Rows from block 5, named by matrix and row number. Each number is 200 + 20 x the weight over its row's rms, rounded and kept within 0 to 999. All counts start at 0. After the name is the row's rms in percent of the matrix's.
# weight_hh_l0: LSTM recurrent weights (gates i, f, g, o stacked) (model.rnn.1.rnn.weight_hh_l0, 384x96), inputs 0-95
weight_hh_l0.243,100,182,211,218,226,180,149,243,213,244,199,216,199,206,167,200,227,169,185,212,193,211,197,191,198,198,201,210,206,197,181,229,150,163,222,201,211,218,171,202,188,197,207,199,170,198,180,201,151,201,200,200,167,221,180,207,186,200,236,206,223,194,207,189,225,180,205,247,176,186,205,213,209,224,206,204,213,181,166,209,175,179,189,206,197,222,205,216,211,208,215,185,168,213,212,215,185
weight_hh_l0.244,102,162,189,161,228,231,221,168,207,224,186,215,189,185,189,154,233,253,205,182,202,209,212,207,208,242,191,217,203,162,175,228,213,199,186,199,188,178,201,198,188,183,194,202,206,222,215,186,198,185,172,244,186,192,211,191,200,200,206,157,218,198,205,189,198,199,164,211,196,224,205,209,205,210,197,216,217,182,223,198,214,230,239,207,200,175,181,206,183,204,170,187,216,213,168,204,223
weight_hh_l0.245,105,204,203,216,187,224,245,191,219,243,207,205,182,206,221,210,210,199,237,215,177,192,197,195,212,208,203,218,202,196,257,218,188,205,253,186,204,200,182,206,207,203,171,182,209,195,192,189,177,201,219,193,214,195,204,186,219,207,199,179,200,219,178,185,225,223,190,220,158,207,251,199,212,191,192,158,229,216,238,198,187,214,216,206,158,208,199,192,212,182,183,205,184,227,244,195,188
weight_hh_l0.246,086,208,210,201,207,208,189,208,234,224,199,171,205,202,184,194,202,215,157,216,201,183,192,205,212,231,184,212,203,194,189,214,222,157,182,201,193,209,212,167,180,211,215,203,179,175,186,195,215,231,193,201,204,189,208,206,194,175,200,213,219,187,196,195,176,170,221,218,193,191,185,188,202,217,220,213,241,175,231,201,195,240,170,200,165,249,207,205,166,161,187,230,197,233,220,144,202
weight_hh_l0.247,102,206,201,174,151,175,184,203,202,204,157,177,198,205,228,225,202,215,205,218,187,210,205,239,184,213,182,228,212,224,212,158,194,190,185,204,198,232,179,207,185,219,185,222,177,173,201,249,168,223,198,210,187,212,185,214,232,195,166,215,206,224,212,204,212,218,185,198,154,206,208,193,210,218,198,228,226,204,189,201,207,185,173,178,198,211,213,260,197,206,197,210,201,210,176,186,205
weight_hh_l0.248,093,225,179,226,224,196,208,200,210,186,247,182,216,188,200,227,212,230,213,202,180,222,165,162,231,184,205,161,195,231,185,206,154,198,204,205,204,224,213,209,200,226,183,213,197,209,210,179,225,159,213,229,183,193,219,179,195,200,221,235,208,225,191,219,187,209,224,165,216,224,199,223,202,214,193,213,217,198,219,179,218,212,210,189,197,173,216,188,228,192,206,188,158,223,199,169,209
weight_hh_l0.249,094,146,227,212,223,210,187,224,219,201,225,172,204,206,186,197,192,220,206,192,216,213,222,217,188,194,194,223,185,172,206,194,181,181,228,270,210,197,180,194,183,216,206,216,193,178,215,226,204,172,202,201,207,188,209,210,238,194,120,227,180,190,191,229,198,190,193,203,196,203,190,171,208,182,203,206,188,183,205,212,209,196,191,159,184,189,213,212,209,199,197,199,211,213,199,247,200
weight_hh_l0.250,102,194,235,222,211,198,227,192,192,193,221,186,207,204,176,236,193,214,188,206,196,176,197,223,178,173,182,215,242,225,218,212,225,217,162,217,176,207,234,206,198,179,168,204,186,202,209,189,222,192,171,192,186,201,175,178,208,172,200,190,234,239,226,198,195,195,160,245,222,213,191,183,191,204,207,211,165,221,192,189,197,193,187,200,188,208,219,177,222,179,160,232,210,182,196,206,237
weight_hh_l0.251,097,200,221,191,159,210,217,171,215,232,177,232,221,164,208,228,185,188,212,194,195,197,200,187,206,198,189,161,173,220,175,210,183,199,191,200,207,187,227,224,202,180,182,206,184,207,221,199,226,178,195,199,183,220,213,173,240,203,187,252,210,174,184,194,209,179,181,187,182,166,195,213,218,145,235,205,210,173,175,197,197,230,199,203,242,199,202,185,191,184,217,205,217,185,218,201,224
weight_hh_l0.252,097,216,175,167,211,152,206,206,218,214,174,186,186,185,208,243,230,183,207,184,194,208,186,159,199,210,220,189,217,193,195,218,186,184,223,192,204,200,209,217,207,175,194,214,210,184,185,197,219,203,185,192,194,157,192,156,210,196,192,197,199,156,203,150,179,222,192,187,222,176,187,221,178,191,218,236,212,192,186,189,205,193,187,188,228,253,216,200,199,161,201,203,211,221,222,187,230
weight_hh_l0.253,100,231,221,216,220,224,181,214,250,170,196,187,173,198,183,227,219,209,200,187,217,212,199,180,193,195,198,218,215,184,183,221,183,218,152,180,208,207,223,204,197,175,248,204,206,227,211,185,188,167,213,201,188,240,190,172,205,190,172,200,170,181,228,209,194,194,210,194,189,215,240,191,221,207,210,194,217,203,163,182,207,228,207,198,187,190,224,259,202,195,207,181,202,175,190,223,201
weight_hh_l0.254,099,154,182,211,201,178,188,201,228,221,188,185,179,178,201,194,209,199,196,191,208,213,224,222,212,215,185,207,222,203,186,226,205,208,172,195,200,204,218,203,212,189,186,180,225,225,203,202,172,163,226,169,208,204,189,213,227,181,208,232,240,221,212,138,237,175,249,191,175,213,238,209,178,184,198,194,212,224,221,224,200,204,221,217,210,192,223,170,211,205,218,219,209,191,206,178,184
weight_hh_l0.255,093,202,182,194,211,203,215,206,216,167,188,173,240,207,226,196,200,167,219,186,216,230,210,204,196,165,195,202,218,170,237,222,203,213,227,221,212,225,208,168,218,212,194,203,211,200,207,193,217,217,210,188,206,185,194,195,237,213,212,240,225,202,221,167,176,212,191,180,232,199,240,178,162,228,235,229,182,203,228,187,213,179,215,232,178,214,206,183,177,186,164,206,202,207,195,180,194
weight_hh_l0.256,093,174,224,208,177,226,181,216,168,204,213,188,202,208,193,222,197,192,250,171,223,207,187,164,234,197,173,163,241,231,225,176,227,193,174,205,203,222,201,206,192,192,201,227,207,198,181,184,207,226,184,199,196,210,201,248,213,219,179,212,223,211,168,192,219,201,211,230,196,206,205,196,204,181,235,212,191,213,204,202,177,192,234,192,196,207,208,199,201,171,222,197,254,201,174,205,176
weight_hh_l0.257,094,209,235,223,212,178,214,184,224,180,195,199,213,220,191,174,200,230,184,141,194,173,212,206,212,220,184,190,199,188,226,227,202,194,206,193,189,167,213,199,159,214,194,197,225,160,175,210,192,199,182,204,176,158,178,190,193,196,204,213,195,172,196,196,186,199,210,174,201,219,174,190,220,210,219,158,189,207,210,215,181,203,188,200,221,206,190,206,199,148,227,182,182,166,180,241,225
weight_hh_l0.258,094,182,189,229,196,198,184,237,225,163,200,201,206,216,229,194,204,199,240,189,180,234,210,227,176,160,185,167,217,205,226,183,199,220,194,187,193,215,224,185,235,214,218,179,225,212,171,206,188,214,202,219,204,221,193,211,191,209,236,216,255,159,231,198,213,204,163,186,201,213,223,218,183,207,191,199,210,247,200,203,209,179,203,209,208,224,193,194,211,190,181,198,211,219,189,212,168
weight_hh_l0.259,099,234,173,180,201,208,243,194,239,203,177,195,224,184,204,201,213,202,200,193,169,177,190,195,185,208,170,199,224,184,202,211,223,180,192,225,208,182,227,182,197,215,177,175,174,174,198,188,196,193,210,218,220,209,224,186,201,227,185,215,230,193,177,178,181,200,194,192,205,198,217,192,184,184,235,202,163,214,227,178,231,235,201,237,225,196,218,221,183,236,217,198,195,147,214,167,199
weight_hh_l0.260,094,198,260,224,192,218,201,189,231,173,178,194,184,213,209,201,195,211,162,191,185,218,178,182,216,182,211,243,218,165,199,171,185,185,216,200,218,198,188,203,192,190,218,191,162,197,176,205,212,234,178,201,228,212,221,215,205,191,209,202,214,227,226,183,190,196,209,153,208,191,196,186,215,214,189,200,203,171,236,212,244,220,199,199,190,217,160,230,209,190,220,190,174,208,219,195,234
weight_hh_l0.261,099,201,185,207,175,204,166,231,189,196,174,175,196,186,190,201,204,211,203,176,210,160,183,199,216,189,201,183,188,229,238,193,192,209,221,175,195,217,189,193,224,214,190,188,205,153,199,224,179,228,227,225,222,205,192,203,207,169,208,206,194,176,201,175,186,193,184,229,229,187,229,209,188,187,167,200,228,201,190,184,182,188,174,201,173,202,164,213,246,211,232,219,154,240,187,198,195
weight_hh_l0.262,110,210,220,217,184,220,197,173,184,209,188,168,205,194,195,197,188,231,194,195,211,189,191,228,210,229,210,188,189,202,190,245,228,213,220,174,174,186,231,166,199,195,191,239,225,198,151,169,200,194,204,221,216,204,207,182,206,201,211,179,199,149,182,201,195,196,175,180,179,232,185,217,204,183,203,214,186,198,251,230,211,195,187,206,191,209,170,204,178,251,233,185,191,195,214,200,195
weight_hh_l0.263,093,206,219,209,232,174,181,167,182,175,182,205,190,202,215,222,217,189,218,240,212,190,204,184,186,176,246,205,210,189,233,195,205,197,186,219,206,188,197,186,185,192,165,160,203,217,170,210,184,206,216,197,196,210,199,212,194,219,228,221,214,220,176,145,196,184,204,194,192,192,192,205,163,237,176,213,157,184,173,196,217,236,189,178,245,199,187,185,207,191,219,207,215,174,192,195,223
weight_hh_l0.264,118,186,216,211,222,179,228,203,208,220,170,229,198,220,193,171,215,186,154,202,162,197,190,182,250,183,190,186,183,233,194,206,223,184,232,203,221,190,214,209,164,239,203,180,210,200,182,200,202,201,199,197,181,233,193,236,203,199,217,184,208,211,154,200,203,159,184,177,176,210,162,190,185,196,191,193,205,217,189,195,191,193,187,224,209,226,191,226,223,223,175,182,198,186,216,195,165
weight_hh_l0.265,105,185,182,172,210,202,194,217,194,233,208,159,185,182,189,219,173,217,218,207,198,177,182,220,186,199,241,215,216,161,176,171,229,166,212,221,168,227,207,215,196,205,219,206,206,211,203,192,174,153,206,194,196,204,240,242,235,216,178,193,195,202,216,207,194,194,197,215,207,204,162,208,213,198,204,204,204,190,201,214,212,190,203,210,163,192,201,204,174,212,149,180,208,191,189,178,245
weight_hh_l0.266,107,210,214,185,209,197,216,226,183,169,231,208,209,213,182,194,198,215,203,187,233,195,172,209,211,190,195,185,177,194,184,189,219,201,168,168,170,215,228,226,193,183,184,208,194,200,188,238,217,237,180,230,230,211,184,179,196,197,184,196,188,174,197,191,214,191,181,214,221,193,180,185,184,222,203,161,179,198,213,180,217,194,193,187,155,255,197,181,221,223,187,170,259,217,209,201,202
weight_hh_l0.267,100,193,184,240,185,202,203,225,204,186,204,237,212,239,208,208,226,172,214,145,201,188,176,191,221,219,213,180,174,191,228,191,200,233,202,203,197,174,218,182,226,213,191,230,213,220,204,212,208,200,171,188,220,179,208,201,182,219,209,195,194,241,207,214,228,213,227,219,209,192,187,191,182,216,226,198,219,207,218,173,241,226,216,221,215,243,224,205,161,193,177,189,211,221,196,180,192
weight_hh_l0.268,106,173,169,193,217,220,208,168,221,212,201,218,191,215,227,197,253,189,187,190,217,171,204,155,231,191,232,203,215,205,193,208,192,202,200,181,192,195,211,181,168,168,182,174,176,189,201,165,189,224,185,223,205,188,207,190,183,229,204,169,165,200,217,198,201,168,209,183,222,171,192,183,179,170,219,221,231,178,193,173,200,172,209,193,178,241,196,208,199,214,206,181,179,200,203,167,204
weight_hh_l0.269,117,220,221,216,178,163,182,211,175,161,185,168,179,209,178,219,208,208,200,182,203,176,219,191,165,217,179,220,181,196,201,182,192,202,178,237,232,224,190,203,165,215,205,238,173,230,195,227,209,201,186,210,216,188,202,203,179,184,200,192,165,187,198,217,180,206,178,219,194,198,197,182,210,166,179,210,182,183,167,233,234,221,223,186,191,227,215,209,189,159,175,181,193,207,222,211,178
weight_hh_l0.270,108,226,219,202,202,224,187,157,182,213,187,199,246,204,191,249,202,229,220,219,215,209,223,204,214,185,204,211,182,171,209,174,208,182,182,211,185,215,226,231,236,185,209,245,201,202,227,191,217,198,187,210,237,209,218,212,227,219,222,209,168,217,166,212,218,181,241,201,188,199,198,169,218,229,174,151,201,207,180,194,220,195,196,181,197,217,210,199,207,219,179,186,197,205,189,204,196
weight_hh_l0.271,108,173,202,215,186,162,180,220,213,181,204,198,201,235,201,205,246,190,185,209,189,211,207,223,207,178,215,185,234,208,200,195,189,191,140,233,190,212,216,189,176,208,157,192,180,193,203,194,220,190,190,204,202,245,233,193,211,169,200,165,191,170,209,203,218,182,221,190,208,194,170,196,182,244,196,226,223,208,228,183,200,217,191,191,185,181,174,208,210,221,185,163,198,170,185,207,198
weight_hh_l0.272,104,204,193,214,219,195,181,219,178,192,230,186,204,204,199,164,181,224,173,209,162,231,193,213,171,193,157,217,200,200,210,190,232,183,214,259,204,178,218,212,196,198,191,213,214,221,205,196,229,200,195,201,194,222,150,178,196,171,191,216,184,187,181,199,184,204,232,206,227,202,171,236,233,231,196,232,225,238,182,203,207,186,201,212,216,203,217,213,192,179,205,205,230,215,221,209,186
weight_hh_l0.273,103,195,181,226,196,194,255,220,219,171,206,199,236,199,205,172,228,188,186,182,187,211,190,208,180,210,190,169,225,193,202,204,183,209,201,232,186,168,171,203,215,167,215,198,201,213,219,190,219,211,195,243,221,197,230,187,173,201,185,221,187,173,224,180,179,199,218,211,256,186,197,205,200,186,201,182,180,233,203,203,185,185,179,253,177,203,201,220,187,189,202,208,232,173,206,181,206
weight_hh_l0.274,111,208,217,193,195,204,195,180,210,210,176,199,174,203,228,184,223,198,214,200,194,219,174,197,165,217,185,217,196,183,225,234,229,203,209,171,260,218,209,197,214,206,180,224,192,179,188,228,202,198,179,223,197,205,237,195,182,185,214,206,180,197,218,197,236,214,227,203,204,203,181,240,256,210,224,229,197,196,234,168,201,201,200,208,174,219,190,195,203,157,188,177,162,208,209,185,214
weight_hh_l0.275,096,184,205,187,196,186,203,207,163,177,193,186,207,207,213,217,211,221,215,168,184,215,206,183,211,180,230,229,186,199,177,186,184,210,229,204,215,178,195,204,249,191,194,218,210,218,177,234,211,180,221,198,187,265,217,202,189,180,225,191,217,245,192,192,177,193,199,230,214,225,168,208,187,188,174,179,165,208,196,171,188,213,208,212,217,210,205,186,189,182,219,204,179,182,241,162,183
weight_hh_l0.276,103,231,189,164,221,176,173,200,173,201,185,201,180,221,183,212,198,193,209,215,179,184,203,186,195,186,182,177,180,217,228,191,241,177,202,214,215,196,182,197,223,205,229,163,225,174,197,186,201,205,172,223,209,218,213,190,198,218,223,248,194,211,164,228,206,187,172,183,214,236,168,211,201,180,227,213,188,210,175,204,221,201,209,202,178,175,183,209,173,193,173,190,228,215,158,222,175
weight_hh_l0.277,100,216,244,192,190,180,201,223,240,214,192,196,204,189,179,157,241,176,230,206,193,175,190,191,175,187,194,200,188,189,191,166,218,215,191,198,209,185,176,174,212,212,209,180,192,223,202,181,232,186,238,204,215,190,161,198,229,187,189,206,182,195,208,216,180,211,221,203,219,230,208,223,196,252,211,221,166,201,209,216,150,208,219,201,181,203,206,203,191,169,177,224,205,218,219,206,183
weight_hh_l0.278,091,199,224,200,191,187,181,176,154,188,226,202,205,254,183,186,217,169,176,237,174,190,195,207,198,183,198,190,202,216,193,182,188,194,199,215,183,210,189,163,222,208,205,174,199,225,222,221,172,189,192,216,186,236,182,204,193,210,224,221,206,160,195,219,212,220,204,162,192,183,226,228,169,212,175,228,180,187,220,189,184,178,200,176,210,219,201,201,192,259,188,191,212,192,178,205,200
weight_hh_l0.279,106,229,244,215,210,187,180,166,188,222,184,200,202,199,192,178,134,222,145,230,200,224,201,193,190,189,193,200,160,210,217,199,187,209,222,219,204,204,183,200,217,197,198,232,148,219,196,187,199,180,195,213,193,196,202,229,207,219,187,204,192,183,204,177,195,192,207,193,211,195,227,162,204,200,172,179,192,183,199,185,210,231,189,230,236,203,208,199,207,190,214,205,175,213,229,175,233
weight_hh_l0.280,101,193,201,198,173,162,168,199,211,189,193,210,199,165,181,195,202,230,182,228,192,225,201,188,194,242,198,177,216,166,217,177,186,222,210,174,205,207,207,214,173,161,165,239,206,202,208,192,207,183,178,168,208,208,172,186,222,175,216,229,227,181,162,211,196,191,205,227,183,184,185,187,244,175,207,176,177,224,176,198,207,209,199,198,188,168,166,192,223,209,182,198,185,217,212,186,212
weight_hh_l0.281,109,226,205,203,218,189,180,166,168,220,205,167,203,204,185,235,193,202,192,238,246,233,200,196,197,200,224,186,194,161,231,181,208,218,217,225,228,187,195,225,191,202,230,169,204,190,194,183,186,178,212,184,203,203,230,200,209,212,218,175,240,154,216,209,240,199,209,185,204,219,187,185,195,197,207,221,170,215,210,231,209,193,187,184,205,210,217,184,223,194,185,201,152,187,223,193,183
weight_hh_l0.282,097,232,218,190,226,201,222,194,225,202,179,191,182,203,183,153,216,196,184,220,168,219,218,200,192,206,211,203,209,198,171,167,196,225,190,194,202,221,252,180,184,213,167,167,231,236,223,199,173,211,209,215,199,175,182,215,211,236,167,247,189,190,193,208,210,237,222,205,201,199,192,207,206,229,199,243,209,200,194,198,214,198,218,179,206,192,191,185,193,220,195,215,207,215,166,233,185
weight_hh_l0.283,087,180,203,189,187,252,236,190,198,184,194,217,228,193,175,199,217,200,211,203,192,201,188,228,193,209,217,223,220,216,172,252,198,224,234,199,223,218,169,236,202,178,192,227,205,210,186,215,209,196,221,203,188,219,205,211,234,217,185,189,213,230,215,211,187,236,166,224,186,176,182,206,174,192,220,223,195,169,192,186,195,211,208,169,173,195,209,217,173,223,190,190,202,165,237,186,212
weight_hh_l0.284,102,198,198,231,204,219,200,230,225,211,192,203,233,198,184,208,187,195,195,203,223,182,214,185,189,210,180,215,208,207,215,165,174,206,231,207,158,184,164,214,202,172,204,221,179,201,194,180,208,186,172,198,206,184,189,195,190,223,157,159,203,189,205,221,217,206,220,211,176,183,268,174,223,181,192,226,164,194,164,148,201,186,188,192,205,188,181,175,206,188,199,215,196,195,180,213,209
weight_hh_l0.285,095,206,226,198,187,217,202,182,195,256,206,230,214,193,193,242,229,162,194,182,193,175,195,214,208,211,197,217,206,176,231,209,230,207,235,163,204,214,192,173,218,200,208,220,158,218,206,215,171,171,192,187,220,181,199,182,185,202,233,213,216,209,228,161,182,214,203,204,211,176,175,180,233,188,204,188,174,213,204,210,221,222,236,205,200,191,179,170,220,217,196,188,186,199,221,221,207
weight_hh_l0.286,108,225,203,172,164,229,193,211,197,237,219,210,230,196,242,206,210,232,213,167,191,201,209,199,187,194,194,188,241,199,184,230,211,198,177,205,188,228,215,194,201,194,189,201,229,172,217,185,186,221,209,208,191,200,186,215,180,204,184,185,195,193,210,219,194,225,194,183,180,246,203,173,189,224,181,204,189,236,238,183,243,230,178,187,193,167,203,221,232,201,230,186,184,204,227,177,223
weight_hh_l0.287,104,180,166,194,216,194,168,205,191,215,163,206,191,176,180,208,189,189,217,220,170,211,211,193,198,199,171,210,190,169,220,149,193,162,227,198,190,229,175,207,180,161,219,222,206,209,213,188,223,201,211,197,183,182,218,214,219,193,194,235,207,174,191,198,188,196,194,203,218,203,187,173,210,153,246,207,196,218,197,196,172,202,165,210,161,181,223,188,219,175,178,191,230,212,183,209,209
weight_hh_l0.288,106,192,179,201,206,219,157,175,209,246,182,205,205,211,243,199,199,215,172,174,221,232,213,190,224,228,173,212,216,193,175,206,203,211,202,172,230,207,208,245,191,205,162,229,174,190,225,191,216,204,195,196,196,190,211,196,190,194,240,172,225,209,175,218,208,216,178,179,214,222,194,211,237,210,161,193,181,231,191,222,166,208,218,176,213,200,200,185,198,189,225,193,213,199,224,204,217
weight_hh_l0.289,102,190,210,186,223,228,217,205,206,195,177,198,188,214,242,218,206,199,186,193,142,223,201,215,217,171,237,183,227,211,192,198,209,214,206,185,209,200,185,192,206,163,212,197,189,210,186,181,236,212,160,182,203,218,231,197,189,184,142,203,185,231,184,200,185,223,184,180,204,219,217,216,222,216,215,217,153,182,220,213,165,199,201,182,208,237,180,210,197,197,193,210,221,173,213,207,180
weight_hh_l0.290,095,219,230,180,207,193,203,172,182,225,196,218,188,196,172,183,183,203,213,211,197,228,196,162,218,170,188,207,192,221,214,186,179,219,200,187,231,179,187,192,218,221,209,223,193,152,195,166,206,195,185,188,206,218,263,208,155,199,205,209,226,194,228,187,203,203,214,199,188,170,195,179,199,154,234,200,213,179,195,181,174,195,205,220,218,178,230,191,210,206,202,218,166,228,188,177,189
weight_hh_l0.291,096,220,214,221,222,177,225,177,237,226,196,237,186,164,208,186,197,203,204,218,208,225,204,206,191,176,215,175,197,154,195,218,216,215,216,206,210,160,204,208,225,180,159,210,223,225,177,197,165,195,200,194,190,215,240,193,227,232,167,224,206,215,210,207,177,192,212,225,199,191,202,202,239,208,194,162,200,203,252,180,228,185,219,197,218,201,189,197,188,192,203,200,190,191,203,195,172
weight_hh_l0.292,103,203,185,209,190,218,231,188,221,265,198,189,204,237,224,203,190,158,216,174,227,229,195,173,195,224,195,219,183,201,229,206,222,189,235,203,186,204,216,220,185,189,179,202,215,227,185,235,196,204,210,203,174,189,168,203,171,199,184,215,205,177,192,214,172,203,242,194,186,209,184,221,210,188,188,202,189,191,213,197,179,211,188,186,160,189,204,198,222,169,217,157,226,226,214,212,186
weight_hh_l0.293,101,205,185,208,210,202,181,195,193,197,179,227,212,204,202,200,170,166,170,197,199,178,241,211,252,212,156,213,215,199,218,188,183,188,187,237,236,245,161,201,219,204,204,212,179,195,184,201,193,219,182,213,184,206,175,172,222,223,210,190,205,221,187,200,200,234,237,207,202,162,196,237,204,220,163,198,212,182,216,186,202,189,180,203,205,189,213,175,174,182,234,217,202,210,201,193,224
weight_hh_l0.294,094,197,210,186,232,251,210,185,237,186,161,140,203,169,216,195,180,224,213,199,205,251,208,191,203,182,193,231,200,216,198,184,190,196,202,198,212,218,211,210,184,206,196,225,190,212,234,204,184,209,190,205,182,205,187,189,147,171,203,213,191,198,245,172,189,187,189,207,229,199,220,180,196,198,187,209,187,190,199,186,215,186,199,199,197,192,233,191,182,205,215,161,168,225,223,220,180
weight_hh_l0.295,098,248,193,189,207,215,201,182,202,208,201,206,203,182,181,190,182,216,208,225,168,224,220,216,203,179,197,197,207,205,225,205,185,190,213,171,201,171,197,194,184,182,197,244,209,181,150,226,212,220,175,172,187,236,179,190,200,176,235,189,187,228,196,212,174,207,188,244,219,205,208,171,204,181,176,202,198,163,191,212,237,189,214,209,189,249,178,202,208,190,195,191,237,228,205,195,175
weight_hh_l0.296,097,211,174,179,205,217,170,193,208,190,222,235,171,197,175,205,219,200,189,136,204,236,205,229,206,204,208,181,210,195,222,210,210,221,214,173,203,201,176,214,148,181,150,170,209,239,173,180,182,190,195,207,169,196,207,190,181,153,194,199,207,175,190,232,214,182,206,197,199,181,176,173,219,169,209,225,196,184,214,206,209,197,199,195,188,216,201,199,178,194,201,212,184,181,210,210,177
weight_hh_l0.297,098,217,169,181,229,223,190,218,216,184,180,218,210,227,213,177,196,218,185,214,207,203,206,203,218,167,215,229,202,179,177,207,182,166,206,171,196,246,198,203,201,223,183,213,174,232,216,222,206,205,203,225,183,198,182,173,199,232,225,200,226,204,190,160,183,199,199,198,176,219,247,224,179,191,193,187,202,191,208,225,190,212,198,205,210,193,149,198,190,211,190,211,189,224,188,237,150
weight_hh_l0.298,108,227,199,191,204,177,212,236,167,203,208,180,191,157,203,186,218,222,231,238,209,178,207,173,193,214,189,206,186,182,217,175,203,190,228,213,213,186,208,165,225,227,204,190,213,226,229,175,198,191,190,195,218,248,198,201,232,166,205,227,168,215,196,181,225,230,212,176,197,180,203,201,220,221,211,224,199,235,178,192,173,232,217,176,192,185,210,239,205,176,182,202,201,204,193,200,212
weight_hh_l0.299,102,188,201,201,193,208,203,172,184,186,162,186,221,156,174,176,192,237,203,220,217,210,196,239,218,224,250,194,212,200,224,226,231,219,196,209,184,190,207,194,206,220,165,199,233,206,171,211,186,170,191,233,203,185,219,210,198,231,196,207,205,206,202,203,243,205,189,202,207,197,176,180,209,211,190,192,193,250,175,203,177,202,183,177,194,196,215,189,228,165,193,219,164,229,187,204,211
weight_hh_l0.300,107,199,191,203,197,176,218,215,222,218,214,182,231,219,181,198,179,188,198,209,205,179,211,195,159,180,253,196,183,235,180,191,205,193,155,230,199,204,177,214,235,212,140,195,199,200,193,236,203,227,201,191,193,212,197,215,220,192,187,192,192,209,231,205,220,180,185,218,199,208,208,192,168,166,214,169,220,211,209,213,177,185,220,192,192,235,223,186,205,201,187,244,167,206,214,194,217
weight_hh_l0.301,095,214,229,186,202,212,188,208,191,205,175,216,208,205,210,223,236,217,168,213,216,206,203,219,187,191,236,187,235,212,211,167,213,211,259,203,176,211,230,245,184,179,215,177,181,221,145,229,207,199,180,197,172,179,171,170,198,216,198,196,217,218,194,192,226,223,184,192,191,213,215,203,202,221,182,182,199,204,185,204,202,208,233,191,201,213,198,176,196,179,237,182,173,199,219,185,229
weight_hh_l0.302,108,195,214,186,222,244,155,182,189,210,197,194,185,214,232,230,232,210,216,210,201,191,203,189,195,185,235,233,215,180,193,154,200,200,192,213,186,215,225,218,209,181,153,195,155,202,222,237,201,179,201,177,174,199,213,193,209,205,186,210,205,194,179,202,205,193,224,185,221,191,169,218,175,187,199,197,182,220,221,207,207,162,194,221,210,194,136,212,194,195,192,221,193,185,208,219,184
weight_hh_l0.303,108,204,218,205,257,205,195,173,188,238,183,205,188,210,196,216,154,201,228,201,216,207,214,175,226,157,199,196,191,215,233,223,212,211,184,224,187,206,209,193,221,203,191,197,194,244,190,184,195,204,191,154,180,189,204,210,198,198,201,221,200,204,180,214,232,209,171,205,230,176,199,200,169,151,216,218,210,198,215,195,204,206,190,189,220,259,220,217,185,191,214,196,199,185,227,198,228
weight_hh_l0.304,092,223,211,148,218,174,210,162,205,213,226,171,213,218,198,183,188,198,202,198,175,200,186,181,205,199,218,202,198,151,215,227,196,234,170,171,209,158,186,215,223,233,231,236,193,199,184,221,188,199,189,193,222,197,199,200,205,196,202,223,192,218,207,231,184,223,174,177,169,207,209,205,194,209,210,175,190,212,195,222,186,224,195,182,211,152,218,199,212,155,196,200,211,191,167,188,189
weight_hh_l0.305,095,203,187,203,219,186,217,240,208,173,219,186,177,209,236,212,180,179,221,219,195,166,209,192,199,208,206,201,210,218,185,228,185,231,162,184,190,236,198,205,188,247,200,223,187,193,204,158,203,195,186,198,183,197,211,189,185,194,175,221,199,169,217,217,196,217,162,197,192,224,221,200,182,232,206,220,227,189,213,219,203,234,214,207,203,213,174,209,175,232,233,228,229,208,153,206,210
weight_hh_l0.306,106,198,236,198,211,206,192,200,231,195,188,209,182,223,177,206,198,204,198,181,203,189,233,203,196,221,202,207,209,203,225,215,207,146,205,210,198,171,257,171,198,218,204,180,219,237,204,179,226,201,213,229,170,215,193,232,192,227,202,196,205,194,237,223,175,190,243,188,206,223,231,203,196,194,204,185,221,223,199,198,213,239,206,203,196,164,216,193,183,230,240,198,176,196,214,233,192
weight_hh_l0.307,095,198,206,183,215,212,157,196,191,175,219,199,199,226,198,173,221,211,157,188,231,214,224,187,168,192,161,205,198,205,192,214,179,200,201,220,233,188,235,179,206,187,227,180,152,228,218,193,181,164,201,185,200,177,186,206,233,182,234,238,227,190,207,190,175,223,202,201,205,190,197,186,218,208,200,232,174,167,205,200,204,192,174,168,208,175,205,205,198,178,219,221,183,168,196,207,202
weight_hh_l0.308,096,220,177,183,171,220,197,220,226,232,192,209,216,203,202,186,160,171,148,196,221,221,196,211,171,194,199,207,199,207,250,176,204,218,182,157,168,193,180,169,243,226,214,221,216,237,210,194,205,197,188,205,178,206,213,190,190,236,215,216,223,181,189,210,197,179,201,215,194,169,175,222,176,205,210,184,229,183,192,194,185,174,214,192,189,205,176,208,172,207,209,176,208,195,212,179,212
weight_hh_l0.309,088,217,197,209,191,188,180,200,160,202,233,186,227,168,206,188,181,189,229,201,213,206,193,226,179,179,220,204,169,193,215,197,225,221,205,213,207,184,213,169,189,184,199,199,199,214,193,200,206,230,222,221,188,189,201,203,166,174,197,184,210,194,250,234,215,214,188,177,208,242,179,198,231,201,207,145,204,187,198,186,218,158,209,188,234,206,160,186,199,243,203,179,198,187,222,180,199
weight_hh_l0.310,110,199,159,220,189,144,196,220,207,198,229,217,218,194,202,181,181,190,199,205,189,204,199,162,223,197,196,201,190,208,218,220,195,231,217,194,194,179,205,204,178,171,202,206,207,208,184,195,199,221,206,205,219,198,221,191,175,199,210,177,206,241,222,206,217,205,215,209,204,244,206,195,192,238,166,220,191,234,198,186,202,183,233,245,224,215,178,163,240,203,175,174,221,196,211,212,245
weight_hh_l0.311,090,193,233,234,213,218,241,208,174,223,196,205,170,204,192,217,224,196,221,220,182,192,225,198,204,198,188,206,238,195,239,220,162,190,166,218,192,186,207,198,169,179,214,192,169,215,203,215,155,206,197,205,199,218,186,216,177,219,207,213,200,185,182,174,219,170,215,193,232,202,181,191,128,197,179,184,193,181,189,184,189,199,218,170,205,207,196,217,209,208,243,203,194,192,202,210,202
weight_hh_l0.312,110,214,208,182,207,195,201,208,214,231,185,161,191,198,202,211,202,176,188,202,211,224,170,185,161,211,203,183,199,204,226,193,226,206,239,154,222,214,204,216,215,203,203,200,223,216,183,177,202,224,189,227,207,178,171,201,206,197,135,196,210,213,201,166,228,213,185,240,213,181,191,205,230,164,200,165,201,206,187,208,176,223,187,206,220,233,212,216,221,191,191,159,212,198,181,185,219
weight_hh_l0.313,098,219,204,215,234,199,195,206,230,242,217,211,235,181,191,175,173,182,179,223,198,179,174,174,212,217,212,213,161,188,161,172,200,163,193,210,174,161,182,214,176,200,227,224,177,191,218,175,194,180,217,182,187,193,193,208,202,226,182,235,168,194,227,214,194,207,212,195,202,204,198,224,192,207,209,219,213,228,186,203,197,237,193,213,241,196,216,229,194,208,189,215,195,198,223,222,167
weight_hh_l0.314,102,185,193,237,198,204,194,198,211,221,243,186,172,189,202,206,203,218,204,226,206,158,220,181,165,181,195,157,232,218,181,228,199,179,209,204,201,209,195,212,226,196,184,183,177,219,234,173,194,204,198,211,199,166,228,193,217,182,239,206,218,178,199,204,194,188,206,182,216,214,188,198,206,168,141,188,191,219,218,209,171,189,182,216,209,213,196,199,245,199,180,176,189,215,199,171,233